config.toml
model = "multi-label image tagger"
image_size = 64
horizontal_flip = false
norm_position = "pre"
fused_qkv = false
qk_norm = false
moe = "top_k"
num_labels = 7
Rows from block 11 of a small multi-label image tagger, named by matrix and row number. Rows with one number within an expert belong to one neuron, the router's apart. Each number is 500 + 25 x the weight over its row's rms, rounded and kept within 0 to 999. All counts start at 0. Numbers have three digits each. After the name is the row's rms in percent of the matrix's.
After each expert's rows are labels from the 100 images, of 14848, where the router gives the expert most weight on average: "strongest on" is what is common among them. Only what is clearly more common there than usual is listed. The data: fractals drawn by 1,000 iterated function systems, in grey.
# router: router (model.blocks.11.mlp.router.weight, 8x192, trained with AdamW), inputs 0-95
# up: expert up (model.blocks.11.mlp.up, 8x96x192), inputs 0-95
# down: expert down (model.blocks.11.mlp.down, 8x192x96, transposed), outputs 0-95

# expert 0
router.0 102:497469455478532464514540507520487545482510547538530487531519536495494522469477534488491479452480516518473508493543543512487479487532521515504538524468461463490532493504500501468493490521462484516487516480555491512489467522498492461544535516482502520459499514492475515515473549462471468482
up.0 096:534526487493475489536507507499451481522511528490536501514493496542457460490464557502517488511471492513518479489509561450499530527494538562526491449501518497505449492486497470518484508494507511513468511459530525485505485489475522479485487450482463518491470528488507504545496490487496476442
down.0 094:490478503491490503521474457506566538470505472468493463497506473469516527511539490467465518500505487463498541525495481513487490488467508470523483524500509483490538485497540482534427494462437489512508510462499487536498480495518506490486506530504475496522499461471491536476488469496539548515
up.1 100:464496506440535500506527496535508483475524518495470493541472522545525498508527500492522485515451507529530471494455505512546482496485505519498497548482472448519487505492504539475509505484494505470528512515515474482472514546514506509481538504485502482535504458480489534522503487528531470465
down.1 099:481501510547533516430511528465505504497466418479524488467561537514479503504493491498510497504499483482512503504497462522502486541523519453481513527511484519517491513499448508524494514483519471519518513505518506496444443520533546503523465535502431492474511510535534466478531533516504468462
up.2 099:511528519518432539472467491490529473525423463461477512493552469483516519518483502457513456501530521515493547561481491510477506499462494505476499503501498524520509484525510499429475513534547537496444486492458486498456490516492508473479442494522496470511506495518425531540456468490506490525
down.2 094:533465556475514488518520498460501485471497498516532465505545524497491461503512535482517558510464489500496514526467489470488461493469547474503554496502535482508532482478543501512485465466556430492518551556534498511539478482461551503534498502493509483489523506520491502480514481474502508486
up.3 099:510527502530481469470445505547471488499554463489522485487492492451485532487492482521487496517505502541493505518523513488526473519482501537465534482457520512519473504525535493526499487497512504497487512490506523497485489475460492451568521454480498473494478465521503506526478506541489536495
down.3 101:522453504491513543517531506495539518485456514525482528525501464554514511486471486494461479522494467503517518474474476475461490466487511510513511502484509478514491522506489506499505510510485476463485439515492479523539558525506489556434499480493511510489525522461490541481480503498555515505
up.4 094:492492550529479457496486491549480484506535485514505497490468477472467526487472506535511482506465519504551477530511508481480530524524553493460498505488530480492567548505494556462492518530558504542476452524506507462516514539483479518515496488504481513497544498512477522503485485556494486486
down.4 086:482531503471468458488494501454513470467487541459509499534504493479479461513522491539512482510528504522489535525502514479482497490516496447521490484529525487521527472501538490548526489497438450521473487483504486524513493486516530470477456502500519462562498518490488497488486528537487502498
up.5 098:467569504491498516554469489474524495555483490504506511503509525536499471493484503498510474489521498565495501471487496466487470548520496517511529510532494477516481496441467477478514495505502445475451528513495514557523481514530507504543477431557468489457494482498503499503521531512497479527
down.5 091:511462507555479491479483511530485526470499525487507508473554500455480488484529513485496532510522500504483503555483492540517489510506497494487561477532471548476509501501508474539500507500545531506516527453455535500512495515527531507439495546512466495507529510483432511494510487463474506498
up.6 109:488517547525518474563479523447518543495505525534488463495517495508479471508489533522504462482511457510496496523475486467505477503504513483483526524506494528524470472455544495535502486513525498475512487536504459479481486508505550507481523493504484524491502526527506490565515497526497575479
down.6 110:514498420531492534521488540533473479516502493514519493498495484500526525521500499481496478478468528452487505475505523548491538508500516524471424491497508501487530503514469497460520553526461480507535490442508523567471489514476489501460499551455478501490497508498482463491502480473488460530
strongest on: three maps

# expert 6
router.6 096:509536500504493487513471480476502506500455461466522550503455492509542457542508497504483512488524530555525487492458475474508527477531494491537496508506522517515517514509486488485492492517478517503531488512484482492508511547495522520513495451527523474482478472498516523514506494492506510499
up.0 100:507520550480485500511545514459458502528490508458520516494511501492513542520498496497502545536475442493474474498536504503489498499504461500466472528517477485505496505503523512542492508533523517519505510495498507514514487490475530511468485486530413519504503502504488515504501481487535535513
down.0 096:496505484466512454481481499457510528521503473528492471508507506503581484489468479523524503539490501535466517463471468504488566502495469481525483501445509466501486503477518499519484530485458534494494513488509534478507474486430454524489515533503488440511488503476493514524487511528488531525
up.1 107:534491512527500499511497485471502475482487460513502452466487479500498442499520504499549484502505496545508531520509487500479483441469494493473550532502500507514489483504495476511499504527501514517536491583514438508514527510516518544480493503495502460520500500507510532485493493492518485507
down.1 108:522500488480487494518544499460530505521499460490477526505529485504506491509500531501454532544522512476474492446466546500553466516502497506511472422451531487464512500504479500472476484492485513493481522470484497468512493517475490458503483501518459516526515531472468482501507502534526477518
up.2 100:484503487542539535522484468456469461498498482500505531477554480515467508504503502499480483500485520475509498490500508506548494508517549490484469480494501514571497540504510505464495478494533510518491502516407495531535516499515481507504456503503476525510544495512527471523469494489526530481
down.2 103:531483535482491510517542514512536470520456413469494527508492530501499518499505494495527499478473509483539521472533493470503542503535546517487467559505496488478481513535542524567455496458496494501539539505503528509516485522470514494511497470487488546485509473510475481496510455489511518515
up.3 105:476506467515506515497467512543447510503492510502523539517497492489509513504500524514504535492503502508492502452500548500493502475525522533527478453471481483483522518531490517535465502492528514500530460497496516521516488486482510518563534492541503520508478501493512518468528491483489514505
down.3 097:526515502514526531489488508521527489499524522456493501533505496540455516490533504537475479487520480528506473535493494501493554534478492515495503474520496462527481523512471493450519517481530507490508491437504440486519473479497506557507503512498474527575529511523474524470537495487495476507
up.4 106:548513491464498517505492503493458512472516461491523492507456484530516452507533460545490519554512483511473498467488522502504491500518495456499512481484503495513525476502505483513515513523524496532450508489563516533502500556514482541482496472441514471498511492506502469479533495534535524492
down.4 098:514513530485523526485499480510482470460499498526535508480486535497488515498440511553467522503495532481498473501521528478515517494507470497478496535513523537485515465495487533428458534504466491523502506472481499482509539538480491505514497499517466501526483522477482548479499459522483506464
up.5 097:516489520486496549493476496515491478500487470511498478460511451458492505492515492512500488494512505480519469491469478516529564486483539513488484535467521529536527522495536541479497512494524504523500534491488580496510506497476506533515504452516493519495532462547548476487500445542541535492
down.5 094:526497530529464460484514497506524484482497518478485465547515519556518475506494520510520517519494507503500516559488499492431490482537514417503520504539499522498497494523438517500480498492490514461500468533501486546502523509511456519486512544455521495511530525435459495531522516475444506490
up.6 104:517534483492480547517462547448532446491519495488550502514458513476518494516558508511510508498498466523529505513505499469537493493477528533493508507465495490516514503520456507504455523511498462471555463470509477475459472523500528508520483506503509533483482489502503513508491518478501509527
down.6 101:513500534504530499467510521491443503529450527525476484479487500526462520480516531501495512508512491475530508583494506486441493486485512515485500459465481546453531517520498504489516483562516476526529476493507500523540484463577471467502459493517493429546504506525517530496477476535511500518
strongest on: five maps

# expert 3
router.3 091:476510469489527492494486519462489473490512479501508532524468489508511541468468460518470467528502506508490480507487457500505527536497503491530502527497546518501525558475428500507512479447489506485523520538498517501465500543469490492466524517569494494497490479520510492516507543552536496490
up.0 091:511481516490549484492443486484477485526495497491512509463515500481455491557478475514494526558475481490495511525476520522511532520518527497476519518524528518492528501476498503520508487510543457476473520472481579501508519555523471514491487484467534469485523521526534497504527506530457480524
down.0 090:465500507487460525499511514553467494525465559463477508545525504517522494463498515485485489546509573483526472512507460482558499469484493497500512490505465511497491507479502504507478518487468574497474510548492523507476459489547512463497510547475537474514549469508510490515471533502551526483
up.1 095:502505526486516495516549493504495531536478482492470461497512477495502503495491484519516545507562492512521510469482526497508474509490559535480460510501505501486441555468487503506496497468542486532472502534544538534498540515463472479501490469504505476490527518483561504508524514428502531477
down.1 091:489474494536493522475525482542472475493475541513503468493487511520533488521461487473505507475484489491531489548515501530526533532493431485510517545551489502516567475504512499505484577513518454523475523495497471464517478489490518508473477505500489526527486518471468520476484480542503480521
up.2 106:504507471519491483528491480496526469470498518490481508498524451552474461475518468498483490514508529490471507483486474496512531481489547532476504460499502523510501482512521540575528474514513492484543492450458514517470446466506499508501531526498468475518497516507483478486505487473507515472
down.2 109:516528509508488501481501514485494485503514528505518511483485486492517544524479513506510478497492489502508484503522504499408483509499496492493568510480495471501485516521546506529539499499529477493465490503479502529512499475564487493525493518550530509516475492483521521453470510462472503458
up.3 089:466515535521526451496475520533498510488526468495468477514485519525496502525519490482500499517461470498498518480514499495517520477454480484504476508522509473491504489500491532524542517504521446506549463514501460528500478498487520515491515463537528486480541496511533507499495554455483503467
down.3 090:450508487506473523500532485472527485543448495504516514472499485488534488488471478493495494472453513511557498526493482506497527542481505466526467516523498495494537510523502508523476508516504544497482501547501521469531483506497545498518461488539511523514469491491499479519503496521519495524
up.4 098:480548543520523519522517495521527506485497476517456488510452490519498538512500497466500513512549526509498459485503525499467483492523507519508479506488474498492521510497485485478492504500491536538485484493442475507515529453445507484486483502487550541470471505472481482522551515465519496493
down.4 104:499513509535560489514474486481541550479533510532513533488498489458490500477478489504510489521483493488491509497464527546490474491511529498502484506488514463530534459451505504530482479509514477506474484476520487451502483520525490520473514509529495534500495508502480512491498476477464519519
up.5 098:504473520486475528469527523522490515475564479550523529516514521536460493485539497485463512506500483464496485471487485470490516457495477530501515500450503534483465476529474463499507545493499522475509520472515516504469499461476488460505486494498483503525521478514528452521497510565498495463
down.5 097:515515533500508475484516511488480479526493453482464492514521482515520460521482487536510478492526505522486522496541485459511486499516493480463470460484521498474494513532508551467444513475510545538488501456499556493497510541538479466445550520501511526510509485506515518514487480508514505523
up.6 104:554502489494490492485513509483496524551470484460485528505501503555493512511519485487530484501517527490530526476544545471510511479502520535501461509508534513493491508451466484516520466528508499525524509489456522524452457458500483507486446524471487532533494516475491547488493502502488526553
down.6 099:509538447527544513481509458516477525478507512502528463515516499477497517451471466511505514522504495452487499492524474527484486474515509470493492509518478470510520495499551497512488533483515457492485510486521478456510502509481513520468506510485488496448478482513475492461496499547498486530
strongest on: dark on light

# expert 1
router.1 106:488474536447459558513492524541469485533517498462457465487492512469477527509480529517514465488474537564512500529473483501530562493473535488477485522476504552446477533523493517506480479468536525490453493530503492499500530518463497570510479510499498463476515525542500524519497482555485482487
up.0 105:499479468477497479514552481514486511495474541518515496494460538449489504511489510488512486477499522508525490509498542532495513499502517492531550475486517522519533534516497511542492466502479498508404471503511471533484502466484552469483513508464481493493490515491485466531453513474488470491
down.0 109:540522480480469488497527556506534523504484506517490530513501497508510478496523500488500517509483512476500503537473484507498496558497536491471548515506462495495522449527549445555494572532529522485525444551500505478486493523474531499493497505507542515511519538491472508512475497512515507499
up.1 095:493498527532484515496528489476492503536492457469541521495461516522476462535489490454456536495539475484535512511476500470476554522492477510496489503514482477519475472472538498552464504515444515500454501481518467469479459514489503492452477511497509532510531531493527473536552513499532475493
down.1 104:490534531523549483508493531500493478468472506503488530459545559469486481520528477508508471496527517544477497506504554477472558517490500507496482511522508512506545500474505488487547498471518472537546461490462447501520488498475529486513486472550546479509498447519450518497510515479493518520
up.2 102:494466500503470505449441493510454490567495533475521575495467494496490512508446497518474512447491446489471503484459497466462534498499486513484471479475516488515475512508508523532479464497494490532460505509525520457518512506517484530521507471478469438483500500496518492504510527469510511533
down.2 106:536502495530472480504532507512530475455509464507472453485523511529504494492525477447544463509494541522495540501483476519515450487521481501455493482492538483515516478520531458482486476539469495466507488428512476533480457472504533475520485486500488550522494485539526463558458493489533477445
up.3 097:477486433526520529475523502501514529498468526484511493467498492509476498506530516487470497527483523531526540494498477504518519488563508483468544466459516454487532512506501500497501490507533490455447526490491482467455533484501522453500510494502485500473491467518459508475504455505500529557
down.3 096:535525512430475518497501528494497545504498464458477524506522513529513443512441440495531500479543456467475499509499496487458477521525475467495495510489513523513501554464465499508491536486472555450492494505507497515501515505490511500490533498494520516552509488549496536520460540508534507498
up.4 092:457519464520503510534512480480491475516523471509484506507466496508485504511517461488507479524471495490487517497516481518484457495519518516493484508471521502472494502502476525516546500466506472525483431487529460498530494515512498481499524537527518511547502507503472517495501485430545465470
down.4 092:495503545502472507456486503511462522511494508469512532522561468451505515505511560502531506511504469501488450497479521493494507541487499508509507497575518458543547566523496482473461466514471429499510503443487500484499546492499497527450519481467494504456495488504507447519488514506480496525
up.5 097:475525558505491508562529499517511489509478518547476518493463528453514483500515491528509496488476511500475506498517535489541529479528463524539494498522527511463502506494503488526523509485469527506487495499509512482499511493498508455458518523511490465509479477506503525462508519502467516513
down.5 104:506500474522489541491522503537481468517497500505506517507491520561502538494482476520521483510481536499501474547533515478496519482502510470492492479454478547541535503471517488433493479520474519521521490462513495503493491498505500507512524441518470493480524465500433500501466496527521553494
up.6 096:509467527509515529467512447474462490501500505500489491529536494491485526527483485472540520567508513512448475530500529485485504488484497514504505512531513477481497475460489494545505485463516482501488492524515542484478482476493469498508484519492509519518521492536502507538517514494474501503
down.6 106:473515470515486476485457547548508499497521501544492469511469505518475490464512487536465525492477521542463506507538545486541470537511529493493498550491538510459469530496512495494509468532515487515509492468504519492492526503492488491487476477502495492494492509519491484516440463488502496465
strongest on: three maps; dense

# expert 4
router.4 100:489548491515496457504533520500476484538477488471484502495451452505477506509485463509441505524538464523489476509510492541473479548517500505469526538511468519478489521524502460550552469525542451526500479489508534494542470487512508517475497503520474532494507535489489513503518492548530489463
up.0 094:471480494509490507542519516474513476493462508484504477502480467476493525502506495470497481468529491527558537502501520505506469530496514520459509509477455499499536541502491522467488519444513500526473504534442494544522466515531462507507513480507516458501531494553501518451525487528483526462
down.0 091:489518511492525492477484529510494489513500517478516497523497504517501473473434486499489515488480522534488498485512483524534544479497506511528478473490514547528473502552482486521456482528509497515532504475471506473485543530467502517528478530522458532500502518457503504466479503511515458498
up.1 092:486499501499464491519461464523466501480501481475427510479500513505472510540526464479513542529507525534486503513519535470479459489483513506491503512464479497487509464537451546485514511449520501456504503558498496495541505512546516471500492529500464470470480454520481537496511466505506478499
down.1 097:482477487526522512535510573494518510522454480524536488500482508489493514459477566462502493510540468525547523509515481467513530478514502487496483542490514465531452486532495504456494512490495546496539523497486522492512455517459496471510507484476520466531533516495556469551515495486485520522
up.2 097:446469478527510439462486458521502493486504502538488537484533493465481552457525485503483459501495533478528507516513500518463482511498521497485486481474510464485508533545492498489566558524526479464501501496485481482527547517460503517536488488477484522496479498560476445551505486487533455511
down.2 095:493483507455491490495559477501509514476487563508496481495468498539459501525467522466531545495503504534557498464485506466516495465514502510501488431498487484494493508495488520462493509506468501512493523462479531498557498538529473502473531491483500495469493480463553495439515547527529503494
up.3 090:486457517513477451445509512466479487517476454460519522495494496500546485478479535491533495502495527479513456501500523515511510509497524525481429487529505493490502513510486498501485522546521502519497516533460545480524491514541495489531494536515571543538519499498526464477494492491452477485
down.3 094:478530486479432512539492500541526520489505487542517480492494514533501527552513532487513543493503464556501503476472458531510545490500495522540530573460486514502495477489476484527498470477519481473521527535540491476505484480510481498500509507517473528499510514503518474465487469493502457490
up.4 110:472473519520540522536518472490499530476471527563518478515535469485481474511458487498520460486517447492503491484507497487571467505472482501526498518523475538466476497509502499497504474501491506466485430508523477519470455458490512520453531474476502518505503521528486523518488492469525496466
down.4 097:520534517509486521507492489506477486501538522533468506523507493530475466482539463475493493496509472460483493508487501543499501469500506522484470474515529521484484455486485485545472526538531490482456504513508480504531512539524484502503492528489519451469481500483495504470482495480476517508
up.5 096:489488536459454487543499515486519485482516505474526511501521491503529497502472536506457513480534453497531487498507511517541504507456516490472515525504506463492482502487504504508509510486490544483490528455489503504484464530529502502561535498524505468563521507515516496507492498510504542505
down.5 108:488501508493526496494542524512531486497496462502514514516502490510470535533536499508502503454494492454475482487504474493541494473511513552519474438483507516540537492509491485478425550475490509526502501509499499537505458518441513479507483472531499501512495510468493476516508506464499500501
up.6 110:513499507531510491481519472462520514493539512492503529503566518491485488499490483505456511532503477480505487483495516468456514483516540498482528486525527497512465489522491500481492516481497518521511466557521493517538474497474482493540497469503510472513525494516423528470501492509499518509
down.6 106:490493456504518499495496520503496481484478498440444473471483506514564523505513524542537500490495526532483507488482491515518492506528488518442525545461502500522541538505497503511521442469475519499536533436481536472484527470570495508495491506495514501456472486528497474493535512488485516487
strongest on: two maps

# expert 7
router.7 107:443524477473496507499513470496499518494534472520491513506487516507490510492482537474476508543524475449514499488460507484532476479499498498488481505494535481489466502483492509537488515480492507465528453473447494492529451477545495519513555539514477492503479550484506511479487501474453495526
up.0 101:494497476498461493469525463470519497502474464505510526489485499517509534438500487459484541476502484483514489484522489505495485488482509518546536497535483467474471489532492432532469505534513495524485511494480500505499481468520533492499493486522498516518502496512450509515460472487505463465
down.0 100:490471491491555477496497508494475485514468529470551484496498506482496443515512506479490509515497482522491539504506534518462516542504502487441456494485491541507514507479449542498550494478495502493508531476510527518504473506530439494540475483516496490512540518526509482501521506515466508498
up.1 092:504496487483533510465489489465486471539556528534488518503495495516495464481486470455541487495523524461503476504494497484491483506464476511473499547479486459497495560529540511519492481531495493465517457488496526515534501518446494496453519478472517535504508494515536519479498488509523482510
down.1 095:530506485497520472553538477505488478469501477481492513500493511498509534482484500534553517475493513515503512503502499550553511446487505485506488508446535508471496511529508509491505514455490505516506444536500521483508483495524470557552532522521484493469466505487475460537514479495509487540
up.2 102:483468510525496514590505510511527521450520498496524492479481503495507501484533524506468517474445463492464445504496515523507479490511497490472478505524506519502511501513508481544536521527491495532503501493501491496484488520454498540503539527525492533532485478478467500487512511518459493458
down.2 098:521504526529476470498495522506534501512484497543545502488493459488506533538496508462527459479532504507560525497503525458491479487488504519509498447475485465531504547519494494469488483495496484522468522505498537477497432505547485480502484476528489458486495481520493515506503497502453549485
up.3 101:542508487533489508500488530505510487499489484487535522553530488529527486475546532542498504498518535531479477481493521532532498467523532517487551507492506477452495503492539527526526514509474478488522474515501518489491500491432493547476490500510502501504505522496496500523479519475503489477
down.3 102:501516512503491461506543489505485518539519528503520478462527495482488509488460516524531533518534458467520491490448501465468467526476465479541489496536496501528503480527495551487480542505514510478462536529515473465491509518519531458528498483512503497474520515445512508549524457527523551544
up.4 104:496491503472491493469451487489504439548487484495497520544484536465530439498533461479500527525487494446480475487473504510495518498502511460504505537519493519466499459491513549460466517489516515510514512449512487509482456531475557503477532487500546516497485532516522466481525507553461518492
down.4 094:482564487499513517492481456529469478510547541475501470499506516500464484524488521561513504503476506488478495457500510527474432513498493503495508500499530511511484466509533551479506506507524473469504487480517481484531478539506483478523468461529503443462505526508508524480472514451503528468
up.5 082:455509559490513529480464476517500523462487465494494499493474481513508517519542486485508517500535497482466520508485533559517501513492497511483517549496494500458468473519518492531439471492503475515543494483526568502526490485517492502496511490507514518475504502472498492520464569506544527486
down.5 093:487519522508494479469489541522434501493480503486543505495502504467539492473499480503432467493489512544478515496493478466494486472545468477474517498517526484503495482483527466512444495491460491518477536500471477485462522524484479497502501498517494496532465531471513534508478553526506530522
up.6 086:462495518495526482506494497494510515508470505495478521485495504462490484529487503520497520489423492514487485507509510551545482462506538493518498486515479508502466497459528542512511463487490484487517492470489474485487525502528499546464515527518447518465491495488469460525502517545505503477
down.6 098:524522495528502501497556498492551454486532501516500533550475489452497546472500498533522491496541487490511511509481506502483509528539454518538551486451496478527509469509499469490475526493493498526517487499519480505531471449520491453508489531479529508542492511507500498475522543500454483470
strongest on: two maps; sparse

# expert 2
router.2 104:559450519548480539504485502476465476496449486481518499459531489473453498516506473443541518482493514454481526497467526471508485502447481525479446485506511485450488516512492531476515546539502508513506550467503491508516485531492542487516465471475490524526531483513511485509522487483475481525
up.0 088:482486509470485469543505536543472474497499484484524480463521484539557561534437521489524507486529501534487494542521502506507500491521514497490481510505511513463517481507488488509493513492490476516478476523495488498535492503470460484507517449503549522480478519495452483500504496468528506515
down.0 093:544483515516485488509491488478509534528518519516461524497466478491551504472531516503501541537520494452505509507496477504511509471458473488536490499519517497495539490513523485535517485514512493538507512457574483502501515414480586430477499487505484455460491465513539523430477478524453481528
up.1 086:518521496484485534422485522522505457486494507517519462519531507474524491496468498457481519492491486476502500495492507494547476497517518474522494507499516424472505458496464486480473505483463463523506499497503485518471501498569506492540511481489466536527539505536515488494457526478474500509
down.1 091:460528450439523486518473500518492554439535511483500494542480518503516485512523470499487484479541505496539481499482516444505505507471490532486508487457503525443495528457462507496496470492511510520521514528495510485487506492504502472511515519490503477492467537495545492505480519508497503499
up.2 102:514492517478498499500544489540530484485538463518510489498471532515499508531522493469488509515492492473445490495520514464479485469534463509530531494474475440538490476552491524517519501496439513518478497498475493490534479463503530477485465525492494510543493504535506504505532473488506490479
down.2 103:506519485463499476553433487484488513521457555517496501507514483471535510476544440483535477502526534517524526516510471489492491507457526551483527494531533472468540503472488499454490492473527491458547529497519494517480508497493487495518489560480541517490469483483497526496499501501522533512
up.3 110:489495527516563522478528451525528502534509520513515479482474517550508483489476483467515525511521533520503509519481527493515520505467521517551543515466534521472514529528539485516466513499494488469535474502445486535551531502496532500497479530497477508506525543487507455483512564467495499528
down.3 108:476451438475447448517499469484493487498480482480469486513488483519464503513525492505481503496477496497484570482481541550478523463524520439461453500511480479576524497494513473491532495506456524534493519502530509517498483519535454504514489485444516496491479498521540509493501514490531515488
up.4 094:515505505491511492483509516500496506489487505501507496510538491513486513521476467525474541522506524510455527516501453509529521463477480505535491507501506478521503507494482519483479498476470539540467492533495444511490506547498524476467549499484470474534461495507568477531520552482460475536
down.4 101:538462465504511487514490481501533517497520539448505479471487468491519479502509530490481486488490456510503469464504455522519515546543518499459536451488494511530533500537486499523517497481520521499523490511493508513486529534511469511515523479471468532451549530471467513476521478491501527511
up.5 089:490476487535514495509530529515481487506527499498512469463519532498480545494497505466495507503488492499521467526495511518532507531511516486524499541488506454524567482502457524521553511485524483533497492461500520497469495528480523489490502478521490511489476523480466474455490502552509528462
down.5 095:518486542506472501524526505504480537558541456494481504493559491571536537519495451496498442500544517478497495500500472521507494457515522519507530437442511501517521484485519510467459552495480512488525517507539505493502461459520512522512524484482496512511514470499506487507497501501540500484
up.6 108:488491501543537479496458464488460487505509475506490484518457497531497517485522509554499514517522521515516482462501492490522490481482478466528522520461494490525522519504507497469507458498492483500505546516517503519457475481509487530497525518452514521491496476467528496484531514490488514517
down.6 111:511515495483516523475494524519495528466509439545526485512490479437497529524543509523488501494466494510500473553480516501461484493518497522490487518495486505515521474515492518498528484494530481486539477464493509493459505516473533503499518508525511504492541504480470531501498498531510514525
strongest on: dense

# expert 5
router.5 095:481505566489518456534481516504474508500473525507497486513508485500506478462465484509488449507494518525501534514447500510501535543536516503523520479520522513470485497469491459481477504487502466521478495534507506468546495525517553554450458525485466494535483491511494492514516510534517542560
up.0 100:507510517515471502527478483456527485500517481466491511492503514504533525475501511468515505452510479476519514519518491489477481471465523453510503545527510533501487522522497497518517538518511534501521469527525486490464476494478502511519517497502519472553496488522506520488479515528536476512
down.0 096:538510481481526487486489509539455458479489524520502481521467548497487517501568546510515461490489513535543500464496460505549529506521504479480467537507531511479508570504468532475521474459534493497481485497503481491453488538494480508533475513489539494491507508468466479519467530513495511478
up.1 089:498549494535489506463506518511492475482493500507492532527488519507476487471504496484484504511482509576473499506520501473452460525532527503471494567469450501559477491489481501513514465496512513456443517456547502492498489490484505489477485564543529519485532502499502456442506495476516447455
down.1 092:500436463473508484519482450493515515510523500491552529450503504506523527531497446488523532493498524434503481473498534494528480489513470483483467487518501469467512490501552467536463570530489506539496517493484538489551502466507476492500526506479446539491492513491517496487525462508465510495
up.2 091:490496496502483513515484451466491450502459498512453515460488484522528517513510501473488466468488488488485546476536449505523502480498487511519497456500487496507521539484496513516518556539482485457509517498449505457492523496516476493552533490500532436526517492541442496505506509470475487516
down.2 087:539524539484503481525445491511519512550511480482507498524525485467478499486466470531511486548491527527492468518510473482491514485509506475479480482516516540504488473545525498501514475477518560522488479526533438517501485532472521502486483517496513469508491483471532511465513526513482501509
up.3 101:538495499548513555478520530514500506486502514514497520481482516451458497477507436477511510478499522540498487496494507541464519509475461506538474503492464505483478504519477527486532507509462485500533509533474525517518526526473512522474501529462496558492505432491524540471527501494520511532
down.3 110:471501526508486526449533529513506531472509494462505469449520493491522517555535465450447536495502466539483540535483476482541491523527506468497551472520526475519499507479532456506433519491487486515463500492542511505521541478465471469523521469476514522489503528504490527498467507530474499515
up.4 099:481500532467478462511506527515523476498559488488503444525490505512565536504499469551511522537516528503479473507537551524520571550531495524531516519503552497487497528496509500494484452489465523517486505484497484510438508499484513512471491508493481541505505492474496445499506512480471497524
down.4 099:528498525491521504509484449531471491476454514527488507473488488482467515496477529482486525486495516513531479519503486507500484481522463505547481530515529519493488541559486505481532525511522481501521499508565471463488490523504497505546512501484479464503469535477537499518509539514525553470
up.5 089:484495537551459469509466506511481511528528500462525511502472527505509506474528506485479491479503493502512505458483516573531456464500445519487507493496520491468516494493553488482470496475469484531500490484519522509498513508538447501535519484498475468511524501485468484536510507475533507504
down.5 101:427521537488485502531498560525474491505512518536475520523505461527496490504505499473483484518500491502467500514494498539527524466523474498468549547488510494449473498530531529491472455525514456521506481527468495509508505461494495519501524515484479447549465493470505486493514509537520528529
up.6 107:478544500505481483514485494525500519471504469505497468515531498511473518536507513528468479506516522450515524473509496530453476498509499503494540512500493522503502510466515489518522490459532507517513528495480531487468498504523516460517477512524499505492481517513497477469496501509528511464
down.6 107:476492493515533486498501498496466490496523502491483515493488522501496520455487480485534497471502448497456465505490475474535477480480492534505489540536466508486468500512482476512495466540471486513505503477542454498535478528505523482484515470450516486515498477502520474552557481488467457537
strongest on: five maps; dense